Weights of a small image classifier: 1.62M parameters, 27100 steps.
Rows from block 5 of a small image classifier, named by matrix and row number. Rows with one number belong to one neuron. Each number is 500 + 40 x the weight over its row's rms, rounded and kept within 0 to 999. All counts start at 0. Numbers have three digits each. After the name is the row's rms in percent of the matrix's.
After each neuron's rows are labels from the 100 images, of 14848, where the neuron reaches its highest value: "strongest on" is what is common among them; "patch colour" is the nearest of a few named colours to the mean colour under the peak. Only what is clearly more common there than usual is listed. The data: views of escape-time and Newton fractals.
# fc1: MLP up (model.blocks.5.mlp.fc1.weight, 768x128), inputs 104-127
# fc2: MLP down (model.blocks.5.mlp.fc2.weight, 128x768, transposed), outputs 104-127

fc1.433 096:565519532567499520488460495537457536488472589501534522505425484407493477
fc2.433 109:536534517459562483517493518506570530514533476551481485375502507489536524
strongest on: Newton basins of five roots
patch colour: pink

fc1.44 109:515477560462543493531556471573553438459553486531512533390520505505438483
fc2.44 107:532467492502484514438521495439522517523508486561547579445466612476583515
strongest on: tricorn
patch colour: black

fc1.757 112:568484548500476493478553445474501499490459549493523448451429519465422432
fc2.757 106:546513528475540512504472536426505527515502428502513523493515469448542538
strongest on: quartic Julia set
patch colour: black

fc1.258 095:528472468462507553402467493501511531503533534489428450455480494556506511
fc2.258 083:548556539510490468577474550534499508509449422490578512410450482456480450
strongest on: cool
patch colour: cyan; blue

fc1.154 101:552542528524497479453490478515417494531587531491453482533496501511451459
fc2.154 101:507485482508488534521427486429499498492526526443491488445519565502505445
strongest on: grey; sine Julia set
patch colour: grey

fc1.332 105:537561504465555487529509508500452460416456523477521483429544537573460569
fc2.332 101:526560485576538380409481487605545478446515486489541462494484484519459479
strongest on: Mandelbrot set
patch colour: black

fc1.130 113:512425448494477481503585482520544558491495599526447503479508513518452523
fc2.130 113:519438483571589519431449569469516486513502472509539462460546515506582526
strongest on: Mandelbrot set
patch colour: black

fc1.399 092:494535522599472502454554518522507559532456429448423517497572475536445467
fc2.399 102:504534588418541516495468428548528460511465507482481548456544505545517456
strongest on: grey; Julia set
patch colour: grey

fc1.163 105:513559569458527527370508481476553580438522512491493501513454499484546546
fc2.163 092:525565447469473487463454420519543488550508476517473468561532474495516508
strongest on: pastel; Newton basins of three roots
patch colour: pink

fc1.363 101:488466493451497493511529480493511466482515553531547484474478426496576498
fc2.363 097:534458452502530451436497485522431575450534518425496508457506531478506544
strongest on: quartic Julia set; Mandelbrot set
patch colour: black

fc1.23 102:492496497568562583547464456498511494473496491522411519485516454523526454
fc2.23 096:442485512472402460485447537479472532505521541502478503432569521420495546
strongest on: earthy
patch colour: brown

fc1.675 094:571495586556543476552580470486510506449429497529494487524503461499537448
fc2.675 094:569525518522513532581537527447558478571499488512568479557476547485445489
strongest on: Julia set; tricorn
patch colour: black

fc1.167 099:489556520502503562566448518474463484483596556496485519556552504564471535
fc2.167 103:557529487428503462517409549515537513520503450492528492494543564463544505
strongest on: earthy; cubic Julia set
patch colour: brown

fc1.165 104:479570492524448533438533539455531485462519549473473472532490482435518491
fc2.165 103:492490401499472523524520491479517469480529554545515509450485529484462514
strongest on: dark
patch colour: black

fc1.274 115:553515483448463499408600433530433503536522488530486493521450579472484465
fc2.274 126:460495536425525467518454495417474517539505522486500553477511567480524543
strongest on: quartic Julia set; exponential Julia set
patch colour: black

fc1.414 098:490491488444509459523478546403510517461557639515509541521503549521533550
fc2.414 097:480444586449518509521450518568475538496516485426465438556533510471507492
strongest on: Mandelbrot set; cubic Julia set
patch colour: black

fc1.543 101:531531505492445462463463526471464547525574518446492473552509552471520579
fc2.543 100:493468496448440540552414545425478488528490502504465494471577449480504511
strongest on: tricorn
patch colour: black

fc1.379 095:524507447501550466489532520497429501517492500522481457484494451545495533
fc2.379 094:502491525577498540470517522491545513452464499548466513563550559551470527
strongest on: Newton basins of five roots
patch colour: pink

fc1.711 103:543558500544475440482559518530531465551579571539479440512494561434558559
fc2.711 108:534485452511551584458501490486538479450432493537553483493434569502543477
strongest on: pastel; Newton basins of five roots
patch colour: pink

fc1.582 097:542594593514434501520426455529505560521565446566529459499549488466534470
fc2.582 095:546578484501505523513434420501571445436513540516482542484541487516544431
strongest on: tricorn; burning ship
patch colour: black

fc1.125 097:538496440516476468470458439517519536512472486478487398570559562449460529
fc2.125 102:440492471457531421438493451505467501515515480444513466468496489536459480
strongest on: vivid
patch colour: black

fc1.478 098:484504441555528469453510460498466506459517547491478542478434513481516479
fc2.478 099:575526455508522518485504502546505499479520519484479572476417529490484507
strongest on: cool; Newton basins of three roots
patch colour: blue

fc1.500 085:509610499590437499517468501477507534582540533506457486505464494462489469
fc2.500 079:531573501529480496539467430582497418397522465552497488480549458509548493
strongest on: cool
patch colour: blue

fc1.159 090:498467545529460467518474496505514504506470589474515582461508522521538540
fc2.159 085:561431503532462475587447505450519533534468505496538469511478538515527442
strongest on: Julia set
patch colour: black

fc1.579 097:541499528525432587462481542541490477564549463485494497539489498442509486
fc2.579 092:554507496508439480455482481497441468409528533509419534481506492467554533
strongest on: Mandelbrot set; tricorn
patch colour: black

fc1.356 101:481545557508506534443499517454544501521471499516551494443438515527516530
fc2.356 092:526547447556476585550489527500475485553500522497472470524522479447518503
strongest on: pastel
patch colour: pink

fc1.638 105:543519550465509527526589489406488488490504525514468458583543543564474485
fc2.638 112:572494512500478494568513479438500508453461452480548515524496484540454514
strongest on: dark; tricorn
patch colour: black

fc1.533 101:545486492519490507516504436516438524492549574506448505475438500506468489
fc2.533 095:626527503501498474426568564460540505510513492409469515487537504567476506
strongest on: grey; Julia set
patch colour: grey

fc1.376 096:538485548554533517506472524499533529495499490572402534588477475505505497
fc2.376 104:546480540506496525505441514404519464523502560515568480448545578532507482
strongest on: Newton basins of five roots; grey
patch colour: grey

fc1.408 100:502553496552396489437489501504536533420520470539569513545489466527546535
fc2.408 086:555477470504483569509473507444520457545533491478507585500467527479443479
strongest on: pastel; sine Julia set
patch colour: pink

fc1.518 100:512559494523534477498491426455495496500513513552544496597450422486534482
fc2.518 092:513569495535473461590519509521510524455481473530488429483514463471499444
strongest on: Newton basins of three roots; cool
patch colour: blue

fc1.649 093:552509560429514513487510516486471508495512557514489435498538544417537484
fc2.649 091:546558565529539486590573516487461452458470483537441447519521502464496531
strongest on: Julia set
patch colour: black

fc1.179 101:555597542534447483457498439452524485483454505517513485361520592533502463
fc2.179 094:544512460458515549582495430478485441494509483564487463538469412479597497
strongest on: pastel
patch colour: pink

fc1.593 099:535517467521450550529524453448589631484497544560522488481414502539442510
fc2.593 095:502491455482483438437407518488390548456527562489489482541457484506576453
strongest on: grey; quartic Julia set
patch colour: grey

fc1.466 100:512521520550508493389561473508464529470456565649473538543553455486552464
fc2.466 097:528505473413473531512529517511491396614516472477527527502505465531548569
strongest on: quartic Julia set
patch colour: black

fc1.633 100:539525502547523545451497525492517474548465518514590495450533482517534504
fc2.633 100:470535481455536523517432480560504468563500511493541550456484413492517482
strongest on: quartic Julia set
patch colour: black

fc1.614 108:530515541519434513501527541542447543565541494557477422529452494534511578
fc2.614 100:467479560504597494409398481487521465504557525526476462458476466461506542
strongest on: Mandelbrot set; quartic Julia set
patch colour: black

fc1.592 091:476478506551544580510486483470526511532507522556520594509481561475517502
fc2.592 088:455478461480436507531489515558505525563592491552476433497472450486465476
strongest on: quartic Julia set; cubic Julia set
patch colour: black

fc1.694 101:533506486493597512491519492494498410488542556568519492475471526475448509
fc2.694 093:551481509506429444477548545418493573507493467492518564531507487487541574
strongest on: Mandelbrot set; grey
patch colour: black

fc1.307 106:518538504551476595484469477452507579601513521511479453526500487488484524
fc2.307 112:502488475378417460495465528523466514535544505458430550527505499468513498
strongest on: grey; cubic Julia set
patch colour: grey

fc1.0 108:529599545500429525567466466511446504500563497519493519518504471521544495
fc2.0 113:446535524523493404606536430518512563475494510524456479434521474507447457
strongest on: Newton basins of three roots; pastel
patch colour: pink

fc1.684 103:500482478556505479555476530504468476443546549462511427484540523497509479
fc2.684 106:519515529435537412535486516562469427534544473554506502473463505450543519
strongest on: Julia set; vivid
patch colour: black

fc1.589 112:499494489461444460511400499479461511455544488454521515481541447520447559
fc2.589 102:563578395482537450547493479518530486539495539478529456441436470499495510
strongest on: earthy; Newton basins of three roots
patch colour: brown

fc1.741 095:541497514489446446570471471543512521449449567583555478502534520520519462
fc2.741 102:498496428493490470551508472569549533471514490530448485396488420484561450
strongest on: Mandelbrot set; sine Julia set
patch colour: black

fc1.211 102:546489494513531526439441519520523507495491521491529507530411428503545489
fc2.211 098:521510488580570476511487476518463543492460513518571537528493555528490406
strongest on: vivid
patch colour: green

fc1.34 103:495444453509524516534498444532553487486468483507487484464494536627498491
fc2.34 086:470590436462478485454530504462457521445509555561442519427496442445524479
strongest on: earthy
patch colour: brown

fc1.101 096:531512487511436510506405447489448462459548506479516494424545511417482527
fc2.101 096:503517473504524475554441498534457524462499533484460524460502515501514418
strongest on: cool; sine Julia set
patch colour: black